A small class-conditioned image flow-matching model, trained from scratch.
Model: 48-pixel images, activation swiglu, patch size [8, 8], width 192.
Training: muon at rate 0.0015, 7400 steps, batches of 384.
Rows from block 5 of a small class-conditioned image flow-matching model, named by matrix and row number. Rows with one number belong to one neuron. Each number is 500 + 25 x the weight over its row's rms, rounded and kept within 0 to 999. All counts start at 0. Numbers have three digits each.
After each neuron's rows are labels from the 100 images, of 14848 (inputs lightly noised), where the neuron reaches its largest size: "strongest on" is what is common among them. Only what is clearly more common there than usual is listed. The data: drawn human figures in many poses.
# gate: MLP gate (model.blocks.5.mlp.gate.weight, 768x192), inputs 0-191
# fc1: MLP up (model.blocks.5.mlp.fc1.weight, 768x192), inputs 0-191
# fc2: MLP down (model.blocks.5.mlp.fc2.weight, 192x768, transposed), outputs 0-191

gate.267:472510501517476470501533457514489536474494468507466502520510533530504470442518463517510559478477459515494506535472474537498511479489462427525544481501498520490496516532471458514516508481489494514518514503532502489500471441512546496522472533484503485501535504508513537513509483503523470495482495505494509500476504497456506523536435506499497472547520451484528492487496504497539487492489551470498469501512490547514557534487525518500527505479460448497509516486492457490488509525519517527514507475496482477500508497490471534466465533448503517470476495493513513523511535515551490502
fc1.267:501533509486468483511521484534488491452492487518484558512505522531485496488486480516517535487483487502517484507464506536514474479450518480504483483468480490472475521530480476480472549485479515475541547520521514496495476467526562515547508505493480528510539494499517486502503496504508483498469504502541537487458476474463492553491498528494503527518533476479529502481493506499523522544493528510513471477491512527499491562443538528522537492499473470483553520511491465489488501474543560464499475452499506530479520499525486539491468534484465513481486517523501502545522542511546510508
fc2.267:540490491526496525489494459514479496504495490496455488532472509501472543489464466528508456521470471508479516466525516495472509502472541555535549536500515493493489504470469458517487500513485494475491550498499502489463475528485451471463473478479509500485539537512472444480481487487513482497515500483486506491519511505559500469497468539502489473469492442489491482510472473472491479501517489484480521485483457536552516517480552496525513482440535541493505536504524508457508487512525481504503504489541527539528499493493487473528470493451527488531527473489481529537481522513476495485
strongest on: red trousers

gate.375:477485518527482488483508502506465471491492547485516535522461530533532478543464506449465483523533510534513529528495499514517483464510486492501461460531447453519543537430540533504468500458510492508501475484507525486513478501509552496494541487527535521537534490527492518512485511486501544543484485473498534511491533535524475489506511514506531483498523486495485503472505512521495482485491523529519548529500497445475494539520499458462512473487477490497493503498516506543499509506499491497508467478549499550510490472504435541506475504516502509497497506487479456499496451523532505513
fc1.375:460488515499500501489488482497449489501518518493503495502467523507510484550437511485475467525535507510561552519520499509512455482485505496476459474541474431522512533449526508484493536459499501526519478491518524459503463507512531516540513494502519511520543495518491529484420525506525495526465467479507515512496500504524459504502514491524490462493503511487470485483497513503492513484509507513517519553491501459499478508543497438458497511489510503471529490526501484495503527517502475461493473547546473504519524470485473506493518525519500497457511469540477469496500450518540527508
fc2.375:519479491542510485499503514508449544529496442485520553508535522495477530540522507449469514474542516544502503483524490509511511438503493488489472500521465527529458475555528513497515490527517469505521500497500530512498471467507451470495560505532532523459536491484492497481520509474512560471521526459500472477504468536498510538503519528482516495507500496502511483492503502523509490481503478493502448529455493439502507527504490507459532526474480515521459501502489498548510485500496515515490488503548498480512474524506493468477476486532501495505497483481534450505508438472473496512
strongest on: red trousers; orange trousers

gate.713:455507549503504504498495518500533436525516537475442485519477504527485496515490495487507505485511498485515487501487536519543534482451468512496522498504500502477518496505566514513506490487495522518482496493481459457522469506476466487458476485524501518503477500519461504507544471527477455496512464513497467495479533497533532520515459532486516494529488517518482506535530511503534491486497524488512459547439487475477492477473475490534464494509490544487488508504508529486535477509551452512504493492456458494501509521497461482528490444534542460547537495514527515537463468486499493490
fc1.713:523493493477482477519509501543468541504535466518536516482499479522483501473454498537504498490497478470456518523523521460485474511552532492487495491455500475513457495500479467476508453490505483524543491508542531531496512476514552491568536537459488491534521506477542530479474520501500487535512492470485552519528494496472492511524517519514520512433504496450494500497503481539467509544507495505489506497509512521496473530520530496492504490472486469529492504519525519481459521472478526465491443540481499505473518467495538526470525527499480522448498519494477492500518497523508555502
fc2.713:483519559487493500502505472516486445515498549501532522520471494523507510481502499496479493461497492498500535467476557527537512515540473524482492472524500505510528510502436453511524485488519486511491500487466537473467507501489446488460522488477525508512514482527468483519528482484531540505487485486520469521499510511517533511517523462511469486539489483486482500509457512497523480503485541470473438454563488481524535501528505493482548475458503528491516479506496508494460526480476430520487515477514462497513488535509488492527496456488520477548527503467530497469456514483510487517
strongest on: yellow top; yellow trousers; blue trousers

gate.181:458505510540508497494480497503475483542515476500528481518499476504550486484484487464484488458509495531466529489482456513451495514472511528493537472512461498504503458504473507512496502484503507510486432512512524545531520487520541519459503522470483488479525588514512521498511464501497526536473474546495488515501494478506527476508519512496499482507533487563478522489523499471552517499518460513502476501441518523474475469453490512541511443536500482522499474454524488465483525495503516520512476494497488506491472454504512529500479496471529508508453484489495542521481472516464521471
fc1.181:500525518501503478540563526514484526502529489516505544478476488548493509467522502470517503481465508521457465484472500500509525463480539463491532540450466536483534458527513518499496519511493509487509538462491461505488499490484532514452513497514500498511493488495477456520481471504500482499488475471495553477484507497491495518534483493487480481514522480462530526504476530494514501559493523505496509481488461523462503522492447563513524494529479494494585467475509498492470499474507531527542497462516489482476525502509438495547515478537529500501515508500507512519523533534521506465
fc2.181:521525477548478506500467496510472492497539517488528487485494469485449533485543493467503501531521460510486540467498531468530510483465470514463536511510478513501496524520494516512506510480501514495508450510498486472508536536488455495503529470472469487507521396498468488476483529467492512458485521539499480494502528487485495530493510508502484511488520504558525499520532509508450531500462560477519506484454465526491491473460492498529518546536489510497519457527486518470513538510523490472511462492513527493486491524509505495515471514474485503503524493496497557467510489458545509528
strongest on: blue top

gate.751:463515548478499527481491515542509494502477509537496514495440534508479490547494547449492504529513564470505508509488496546542492538535542472480456499485477471477496516484496482488479498473482501477491519490502516474505478496497488527534486492510551543481480484495458502525498489488466507517446529516512515506488492452494516477509452495534523469539492497529488530468537463476505480476494448518528498520514503512482480546478529458541533502551517467480501472495508489471523532506513485510530494493521535519534481513467486521455466498470505533486509479475528490459491472522529503500
fc1.751:510475467517522481468490482455494485523491479499495485496513467477512471450557473536511485472505483538456501495506509443457512475478454542502526506516515551533495485495504514523537495528516510517473487512480476548484483499527498454454495483509484477475517521526513487482517482511509495494559507480470494517536519546501517508545539531472488531473528488457500489535500528524511525510483554483455491472510508477493499459537483561484464488449519488546491522477515520520488471508464499530500524504492494476498485501548506500546512478502522499515476506497479510524484521488444473493
fc2.751:478488547521508474499489486463501487507532518447511470525457474506486494458486467549514516501493440520471492491488493537530486478446536461528538510539513478531513488487511541491482499483523481487489485492510492483497503499471499485555507493488456459496525501486485487529489490531526472510544524486518517511490493558493523477502545508496475526552516510458483532470449450532490516492508460498462510496474490487496520460519462477460477501443484472469486532492501494529464488484487495503516508513484544510464514519520501521467532492535498533476514519508535502538495528537535494496
strongest on: red trousers; red top

gate.593:518520495512488496507475517541464492484568511472535478485489505547466498476443479490517502483499497470535516516501501544487469512508522514491484504516480416513483508511524499480474500473492516508521524482520544500547524483482486546540518514478439497495519483514487531499520479516493473515481509494528516529467488507495462505519489493524506499542516492541497518470533500497523545501505516511522444523518458467474473548521526462485494489514493502488550495537512515498553530506490513477504484506513467533504510533470423475497537531479484451501532496541491513499503530477480506524
fc1.593:525503490544506474452486461508534447500458461547481530488526564503512451467484456468512457471518473536490505511485489532499508429504515515453535481523530500510473479543545500497477480497477523472464533455484476523486496506481501528527507535526512505462499518466522498479507482516513514510493488478504517503526495543499544492500478521503541479501506467497500516513484517491519499468487457492512461489514502477516485462503496475457508514501497472480517515480506490465450539487476466492470487501510495490510505516462489477438504495431491509475467490513529509515541527501497509506
fc2.593:485517488536498474466494485514510540512460533547473534479491558501497544471525466462524546534508464531513495486520514470514483428525486490457530520507520512496532522439564496501524476510479527516547548460504480490498503497534490484455520453510499500521504496540484487514495525513541506473491511489516489509495488551494458526510465514505548483502508466505511491485483476487492491539509549508514524491508510475500487480486492519469516485512489512528513502508484512454456540483465514493516489500510506508500495486459505523568508501429510482520525494505468499514459506490497493501
strongest on: red trousers; red top

gate.169:483509497471513534475508499524520510507512467500480501523517509502485558502503500443526504504489513524524516519478512496525562506485468464481502538515481496524507512480465543436463468470562465483520529474509477462517503494484484496473472468492528532464490517544471514515548514507413486526491507521495506523482528497553545536509495495522500549506515477488519486476485496484520474498511474471493528505480467469510505501452478490495492483507515483502483556513511459482494501510548531515517480545521496521541484489479508505491499566501500500507501483503481482491528570500490484500
fc1.169:538508514515472457544476512499464490479533521489523516496485491509484470485466493563486504495493462453492495516534512496470442484508540540502481476480484482484482495539532451538520498497440512515518487521518530525476492485517525505558533549487453479553525496455530522473471478509555494493501509476507518494503478492434464505500483516485529468472490530484490529515503502521481521520518522519506484506500515525467476508548524488516509520489464504507505442497505542511505519471464471480498496479472522474465527513519499499500493439501488502489502516495497521514468454520534526502
fc2.169:482505502517514451516476503482493521511533463489508493492520500495487540500533502548463506499522479459501505486467522481521559487511467457497507524499507509483509509465535444438469504488419529493506474515498527477481480495489487515465522464514462485445518519555482481524535515496580509522499514476483496482502527494553531519502484503473509445520489527508512483476507479516511505495492494457524526511500484517481485497543530513528512462509465476504535452497514465508502502484467525504496517527470491521457527501517495508493496574513499504493473523496493507511524446479484517506
strongest on: yellow top; yellow trousers

gate.736:492499493454504483503529514532469504512515479555555477495443515493506508548461518485508483508505494470526485511529535478550477526467510501520541518498526497531525513514480498469527472452529517501476543493502503491497491487459540502553504461491510524460515528522487528522467538498519476505473474506503480485436511456484470510527490523503493481496529495498493500505551490485480544479505505495517508514500484497479486479500485484507464490481514560517526494481526489509499509503440545489471521516495542531478532469536476518482498515501517539485489459454531496467538547523503518550
fc1.736:457510461531507499482498496471532515542475541457482507523514507531518465503534475487460520471468479508509516499514507505461536435542494499507475516506478515471495473505518521504496520530482541468512467525495476456463519496508471502475476504531521473500500459509460472485495480508480548526530484467503537515530486489521545462476534522481522504518489480530498515469461517489516460515481539505456508480515480534539547484499461496494515495516508487522495544489479456505489484490547462481513498496469449495528450533479504493519504496506467466486519509511461453509517468465464509495
fc2.736:535525532533510477504462493462514477466495459461474484530461509490482532468501487501450499517454495509514487476507538479522489452514499523531470460491485511449491505516542533479518514454484514517472444514502483523466507514476503513514474484525514455495497551487532499501493538500498545467506484484502471513504544488512501548473539486504544497508466472507502482519458451467486471483511472488463512475508508541519530505499486494510535494506489543443537527511497535499502510501531518534467479500472532515497492474469476508487508489492539543519471502536519467485493453535525495507
strongest on: red trousers

gate.586:510500496501501517533465504518506480534482501484456511453466501494432510481478531527494512476542508500486505500542507507494483523500437514456465483450548500483479504492495488479501484493518514526506539497508480496516484467522519509534452541475508525531502485505504550491508485559530502524502495472468535524454553505453498505537504501471505486484512496503513510510507493509461486496480521500515487482495490501439488476485504524507511469507488476560513541518557534478461497495490507467540484524458517541485490505466460522485525479519494462527428503520529496532478518491524504495
fc1.586:500510490505479518518463451515530482513519478480519500505451528531486502504506484510454510481510512486530559502536520487512537468478527480479545507510509504485515470527486511468507491528473517522486514507534521526498505480484469507533461469490493464484509480483522519530500533520510499495476519473445502512486548484494494500526509523519556516426487486499511503510506513514469516478507506487539458476522534449539504456540523491484536511518509507533492478521480523459487502533520508479505503518538472498544464478503565512509487526520529479496502498466502522484431431533519522478
fc2.586:488543529515507469526492475544506529497508541491528495502519549472510486479502507549463479494508506490457492499493473526502459492481468505491494523476470545486484531486499509542454504488520520483479537501502473499491523553465498534509457498491489508544483501484514490485515494532494480488465467495553511505516454454536486496498532519538545491536504483488467489495520498530526535508496472524519552464516480447473472475473525467504514521519497548468480509467483489498466547461494505515492471494525485466521482522479514483512517484500463490493555515530472559473535466486479509501
strongest on: red trousers

gate.346:497502481500496492452504513549481515493537471503526497487520529525476504502443533518460478444480492499466538515488464508484497521526509502524540506509479530552496537503495429500496516437500501527504478520487510497496481533548497490508507511519523533471492511504533484483514499511483477562487490494553473525495453484452481526490503558504472471493514494516503477525511522487513532512449510474499501479518500507479469526523484451499446480507466487457498518504507468498503485520473483510540518491493519489516535534474529504528522516487483513494495518482446509553562534476476488500
fc1.346:492506517499526482530522462482503486527483509497511522509469495469524526486541463473527505545529528502516478513504503474497499494462462538481449489485494465463489455476521542487527490552509474480523484490497495486506508463462536494477473467497502476511508502500457500524475514497514523435508512519481526488505538493568544492520515431503546537541505531458508514496465449514513492497550536497505481488527491470498513500518482528548507536522505485546496466519501522537498520486520490524485489514493499470470463487526472515480503476516501460506497490525544486453466480530510520511
fc2.346:490513479496483476539522475492502507472493474500513534515528486529477463483462445484536498456527525474477482492494479539498509486453518473460458501480498538454512545497510556519475450470513483522478490493485500513514495525535470510512475546466497480469508508515545474475513479491524508544505477510519464499494455501447464505518518433520545537466493515479494484510478546534511484476439493496513516510495520477509497491512486471547516448514501495459497475461511474529501517488535507494502479473488499501460475503517499474512513524519493541498504490521485493457539475472487524490
strongest on: red trousers